{"input": "log_mel", "win_length": 512, "encoder_qk_norm": false, "encoder_expert_mlp_ratio": 1, "encoder_slots_per_expert": 1, "decoder_head_dim": 32, "lr": 0.0011}
Rows from block 5 of the audio encoder of a small encoder-decoder audio transcriber, named by matrix and row number. Rows with one number belong to one neuron. Each number is 500 + 25 x the weight over its row's rms, rounded and kept within 0 to 999. All counts start at 0. Numbers have three digits each.
Before each neuron's rows are labels from the 100 clips, of 14976, where the neuron reaches its largest size: "peak on" is the class under the peak. Only what is clearly more common there than usual is listed. The data: babble in 24 made-up languages, each with its own sounds, syllables and stress or tones, from a formant synthesiser.
# gate: first MLP gate (encoder.blocks.5.ff1.gate.weight, 336x128), inputs 0-127
# fc1: first MLP up (encoder.blocks.5.ff1.fc1.weight, 336x128), inputs 0-127
# fc2: first MLP down (encoder.blocks.5.ff1.fc2.weight, 128x336, transposed), outputs 0-127

peak on: silence
gate.190:509512504523512455495463529523490511489464540476552472533508452517527529525529554472519509466506504474454515508476471454531467490479503526491492530490512503495488493521519526547481506488535520534492501475498495476529514526466504537486517492502502534514431459506492550466503473512485515531514510494550485503485495487516469537519524498513527505496513490520501516515517491490486482572533
fc1.190:506545500514517460526495526512496479469444508507548498536441490472556537539499528514513482501476524518495550501468497490532514486459544511500501516496465509489476539516494478539504511522549514520507510535483500470519526470523479527496507506489490502480505484494485551498514504483462547546529512524520475486486458458538445502519535498511479511507522476495480530504488517488469502518513
fc2.190:489525484479471542490520520498477527502480490515480528516462489486498488507493493533516521580522506535496492489505510471509499486495507472536476517448495502505498466559446505510531468505507549533515518478503563455518491521450479546497505496502486452490512474530495494507511534472471532522501565557517495519507515480499495511519521539526509501460477461493506536503498506510492506494513

peak on: silence
gate.303:465485494464462487455487534471504466547506504495540514503524509464489492520504474510489524458505433472462504502527471508490464533528525498490510498499512516532454473489539472508460488473516511495511511534469475496527516494533419529476511518495457471512531498474484483459510525531479503485472512499484497500465493552478517471490474484488527508506506488489511501506497482466450537523478
fc1.303:525513512470483499475520508479544547467473480496478508532515502435511500457471491490573492538523525470547514504500491478502503492544504492500507506476544501511514480497515504500518499512506491491554512484495510505470523502463472531519522522472496524476465505493479481468555505500498478532516478481533524474492494482515486496541488472500486458546540459494528502479471544515438464487508
fc2.303:527473506485470468503512484510457482476471509483518450521525493519497479509464536497513514498492500557542527484508505470481449542493483509519525485523561549499453510487508478456491500519471474519522461513515531522518504489494515472469537493504523459461453526515547489451474515524511464511476527487496453484481482494508489514511479495479531461549479532502511498499511535495493486479495

peak on: silence
gate.186:496471525476511489524481515491482493485540515492464479463516490526489484521486523502529513529491445463479516520473488498524500483531578490524516509497515480540489505504522522506487516508482505436526484439487487510522531485511492506523483511503519448480470482518462470500529458508519520526528477499503479459459519446528468475516502488477460512526540477475527458541532488503504480482494
fc1.186:490467535505502500532511488499497487531458537523512549528510474479517485476487512503479505515476490501497488500484534544492487490504454508501487484532475504475520498536479447478497494492472512516529577477484456501551526543558467496469498500517514509533509514476503502492469518470487517455483480491469499528491505510497521519509465525534544528458435495515499523482482492438503487481504
fc2.186:498484486471512471490486492495524496504501478499566503496538513492561510528494519464507451472525485459533483506533492506495530500444497472535481495536504487494483483516513479473438485497450492456501512472533493496500533492510480531523504516456504523483456519521505500477469493532515511498571524534476487519528523510463507508488478488494534457477520449539473511513504504492498536531495

peak on: /aʊ/
gate.260:516510500487489487500513465465499543476510500475481521482515489490524493514544468489469449483520494552533451510491524518501504538532508461478508479504450521518509501477475525501507503482451480595490487482539434509512510491585494488501481509493489486494514525503482493537505525514506480513492519541479493498508500505496515509469531504482525458508490546515514519458505505537500510491472
fc1.260:519475515510477442502489481489449507506520537498487501510508473504508519467492492475499532464466514490506551498504556507531494460492469518491523521497518443463521501470467495480500470518518482488513513488439501507494451500498518565513458492511511480480490533517506491488458502487516485520506494474522483530486509500420505476496504521511518490489522489467511541530477495533495436542477
fc2.260:507499496534507510489527509521542511533515480491517492493531452508500495519472490534442516517511500478526514465494478498461538488498481496493512458473533508476484515489522487517495505516462491492522531482515484476500475506505527502489500524483480539506536481471466475461502483548499516441529478517522515435496527493471456499568492508517582488498479485517464470505546514519511525499467

peak on: /ts/
gate.169:556420499520517521501504491486496502522545511485477473461499529514495513479522525544503513514542504520528487530511499513492526555539545535527546499528510513514500475470463496491502535456508459499520484521475475537494472464500459527498493501519476522477516504485472489477532578454512512515473512520511507481472523524495497501467516483477499510484481485517510503463535475503509484487518
fc1.169:506498555493521485464484513496481486479546500460492522526498523498483474475495460493465506508480534532560528534497519511494534483474528525519503511563514524463535504513481492496460500511504517565528512471474526537547521491479514489526502481511512541505526513522508510450531519465502504501528531485501500493472469513513487487527500497461470526487508511491540541556515503496493514553480
fc2.169:491474480507498512490519520467501501516474590511526510459491519513550488540493530483484504487525493479496483507456499492490494512468475493508507487508540524460521491528543502475538487495497496474500507493537499468489522523513502475530467438483464519509510494515481496461518516517516485516497416506551499500506504459510496489500489481529519499503501526516526417440518516494498526489489

peak on: /aʊ/
gate.227:502480527493506457491513485457481511497514489460462485493485492497496444467501516478510466474531482519464504502500520502447499506441500448522513528505500503489483481476515507479494496465448469506461483499454478506505511470501480503534470480492513518503518524507481445505463540464566492500506497471459475496496497479462536500489531515547520450495480499476491535496518492546536465491520
fc1.227:480497528481495485517482494541550445484487516519488502495535454509480492511518506498495503497482544488506515492540492485497490487529506511516465513476517463462522534497482529516487515552507475517528505484474478497522484461500468520547527509539568521547486481473529527537498493483473562493548463481509531537466467500534502485509516523497500500511473495490518540541538497525462484495485
fc2.227:512467489506494478449525484534518480546512530511419516473528488505499485486504490489498506496521496513513489522473485473498528492507457490476554464532506475503491541430523485498503548499523509510529500523492475520501479488527506442510490517496504501502486500496458507483470473534493512490530466498533572524503473510492492485494467437515478525500546503512482462511492465514487510492456

peak on: /ɔ̃/
gate.250:480470511511498483490546460449471509480532529497443493481513500470447483515504487486498452493527448520513501476482502526438511559520458464480539462478492514491473477477480533487534492471489492500475471499499517497486495464518461492514476496542474520495506506506470462520515562487512482510470462491473531507496519506502534517487479468470494490515457498502516480472511493516521473468492
fc1.250:521474480513491469482486516520536479491463513497448503492514487435522530484482479502479475501522473525521473489530453539514495512515521500474453490489544513515512499490480497491482499503505491495520473485503527560480463478465468439538532517558493520531487512462514489519483512497526537497517517527448529479480501476517516537478494492509460497485472496501506560479511474469545479501477
fc2.250:500462497512468479498498512482502498481498549493397486459560522484473464498498478493506484478481498485468503480483518511495530489468468491497484490556466497530520498501523528488511575482520445503501507505516504474488510486499511487475480485500520541511470510506545467504460479516528513529506484461514556532511514482472504479484493466505487459512524479516513499447491507478520505479497

peak on: silence
gate.134:518520544474524454474511468503489443507509507505506524477487473487486525485459528490470511512493509491488483476503457518487534488493433497473530494461501473495414531537493525479494451506506544510457510447497463508530507505525507485504524539495513463521510492444532510539507501499485490496485524522462494503491513480487485538482488476488455517549487487508519492523483501505538501499500
fc1.134:499502487514449515509481484536537495469492489500494478526520532535486512513505476489521480497418564513477456532515479429470475512490501511466506502481453533505520500496494550479488486464518450491501490492492515521487459516400503465514504468504461488491485484490483510504510462503490501524500526472498489509500474513499503472509473492529492478533519529512495490496498494506547497517498
fc2.134:460515486441504520510499524494460535502520477448504484537448531478474473533484500507525484472544456541493474513483496522491496471542474459446456514523461508486494473491511538506508455504479532516505496509508449508517505527515527471507467472485480499537468493486517484521472497534541502542548512503515504514505511515475518488525490533513487509527504491493488513527514514525497487470552

peak on: /ɔ̃/; /q/
gate.150:503467499486492532472513504450499510487550497492445446465522514506493464465509515463495506469474461486527473512496514488436561552529494478501509467460504476518497481509510550481537509501522479497485474496501489529485462484503469477492455522502475476504501506492504484478507487532536516523496444492459509526501512489487519492509481453480474490534488524491535518460529519487510472469474
fc1.150:488507489492484534540475457487518514547488449514503492516487522474510525519491441541519510520476514499524488482534505508548513518527497535500468487501532500481514506526497491471449463527527531523537521530521476524526454509484485483514498530457552515491518518475540495475509517471523508488519502457516471498481482527464531527478483504508459471488516480445478509525532491527480457526485
fc2.150:497475471515475495498463473505555509508474504505560496479499490499483469572478511507484527519503479511540517489499503509479460487483508515548523469457524482515473525498483511473473471461503497498551498502519498464495504454521479493492508513487515510475509527471484483480487518507515474539541534505528463534512550485494501549488498490539543468543549526522503472476512470547490513517525

peak on: /ts/
gate.240:534455518485485510486497481478508486481533493441457496476500531465435482507515485510516518505532494534531486521538500517492523535523495441494524461487501515497495483454475518483498498490480481498486460496505497536506486493486479459537543507546508514475521533495491446505503538514533501465491475496429509495499530503516544506477457492473460472530468522471497500484510485524528491496478
fc1.240:527483489555490522535542472491511500514520500509477472474509533457515476499476528470499492468537480511442487524490512518497492550476477503465489476470493479561485482525522538497532540486507508482488518556519462471452496485476500505533483489500456480510451518540501509506483532511548470516477479533508459501501507491486498531523460501517498533497490497504479514451494505547510478468501
fc2.240:527476523507475499512468504501490509476522489482433505498540485490492529464525471467525479454502493472517501491517475514488546496490496519472515507548457492507535532473513527490477556495513458529465473500486459529503473500484492488501497547515531523472508533506522466535451458512511491462525510441483565488513490527498517494450482466465483504514531496524500514518490507489513488480489

peak on: /ts/
gate.197:501500520536511485459504509472474498518508486469515489505484506454524483516526449479526528480526559503500517511554499503492474495470526466505486519529566509498502480537522509492561546538499509486479478508538497508539441491478467492488495490484479509514510479538503489464467512522531471493474528511536531491460535467504468498514524552501501460503471470507493497482499505530512504493454
fc1.197:521509534512488506449517491467456465545491468480493510547468518514511521469505488513512514571520503469488508460501486491482497531494506532524493517490483484552516526474516476527498460501500511500526482464475497472480511479516501450503528537490536507525459503511483496457483470532540543509524474533507463473522483529485497464492521526481491494452496461472503461520467485501521523516465
fc2.197:495452483482570490480504490505493506508501505435536452461489503521480482507488520488501466534480461500480506478533512505512547517466524466522529484492524468528528536516498490503507458466461518485537526500470493476542504498506520500469512553474496512490497545519442517456533540499514530489522502486525497494522495508455519472509497484478486490494499529501504500542494501526446505525527

peak on: /aʊ/
gate.209:519479509476510512505539497510478529487490427457509496465442525475503489523535503508498505487509489521539488507498510518497524550498498477506490489518507492462439494485446508483521506464440464520483493503493475510500470480564481507518461543493503506499526492492466506488495498493550528499505490491475531487512526507496504458511455495511499503527461568498526503466527475478501472477457
fc1.209:494509500526483489457496541457496468508469541499501516496527471520459496498506500502501527479475559507514530485503474505506486513512461566523506549488523474488500484443492470504506489455467455500482491494529499482498529455492518535486530475544490490504483507514464511514472497495458508462475522514537467509498508494481519500507564488510540483498510506490492527508513462541449495531450
fc2.209:525511513476570461521525487468524545547535503503487548484543486497530467465501541527522497529508475467502491466465516528520485476464526522496475481500477507500488511469502478497516516515542486513509524468500484490519462493505486502517533494510432507577510494519428516495480491522518478477507490476528527507503497524515492507490456523501510462463468511473495490513511520510518479508513

peak on: /ɪ/
gate.327:486512526484460503478510530468517517508537513504486504471490496461495499481504487511567482526518486510518526509513504528458561536544493485462482512480497505461486501490535516446538509465511479474510421497505489501530487493496507507522530534494453517514518507494493473483513493520483467474481480516499535499475518510476519480494473490496469468534450492482543520468513480561494528460481
fc1.327:509525475515443506510490487523492539506514479469453532505483505485506446489489478548504515520487502510504503494544507514534525484522517457516495481449485505472529481525479492485492464503485506496513501521450498542504527480490471520457478483520513566449492495510512529505517486544457500476545518460532478468508450507508504492494447476445487511489490517490508550506491488513530482524500
fc2.327:513439478518468486509491533462498509522443532523516489482520484549518458509499485499500490481518479525518510515497524470513485481508487507465508493520497496547482486459494514523503477443496506492519517527545550469481539520479534477495503528521472467472525496491502502512484496510528486552519495515469449529487523456496505544501455476531560479509503512511515458452496526502498507472484

peak on: silence
gate.231:544478490517498553490522483492513474499511521489462515517507498472427510464520499470513455487502476525503496522489495511484514499520481469484503479493489546510519513490463471467539527521519449523477457504504496522447476542505449466483523475506475517445468533526497482543489479534513529498479492508449506494512514504509515464456470488489485502515492482504537512454493495548495473479484
fc1.231:486520464514494477514505485502509469465492503545478501540547498474524469518477469494489570519539511485545501532508498474511458470503470504522529475470469448546508518506508509531507551520491490498505505510516536511461474466489499492490519516468535507464494466484526508528503542471490440554515500463485544511485508495496491475478474473511471490489516538476512484509507494473526476522470
fc2.231:480511477506501500494520489512426519488510527488483545496488470472408474466519475499527491492501445495522505501520483486507480506480576499523494506496511544482485494474543498489544513503507514492516488505475501475504515512489497503528498494495478487485499532500507517520478476478509518514529529490522447503489508484494478496488485484495402503523513466533482486545502531452490502490452

peak on: silence
gate.187:511512468480500446483488527538457500527501498518496498519506539493512508465496530490512490469499495484480515469469508485519497523460516535478512497463479517508484526512505527559529476475496535475475520508522510479466518500491513544513488534462484490584475488529507511460460497495509503565502479523527488537508497483505494523498505516558523550529510456509469546473471522492493529492496
fc1.187:474454487553505503462478515541505473536489520541552489489485494502517538505468517531512489540529529464521470511467502498542485499499471505480466528482510500504480524487512495496472534501500548501523482460523477485540508503460497501482494503512453485550490478508480525478546476481483468493538514501509457546504491508514499495534500547552495477508543485509465501542465483501507524528482
fc2.187:463527493534530510475553468479519501467500478512478514476487492518511494496487546523499508537517494513478523550538539471507504518501498499525511486531527480527516476506492487506506453484468513485515539483545506485510514506493476503521480508531475460505474464478498503473503507492480475523500494550500496539498540455475488603492541520513462471483499499442527505481479466493520493474510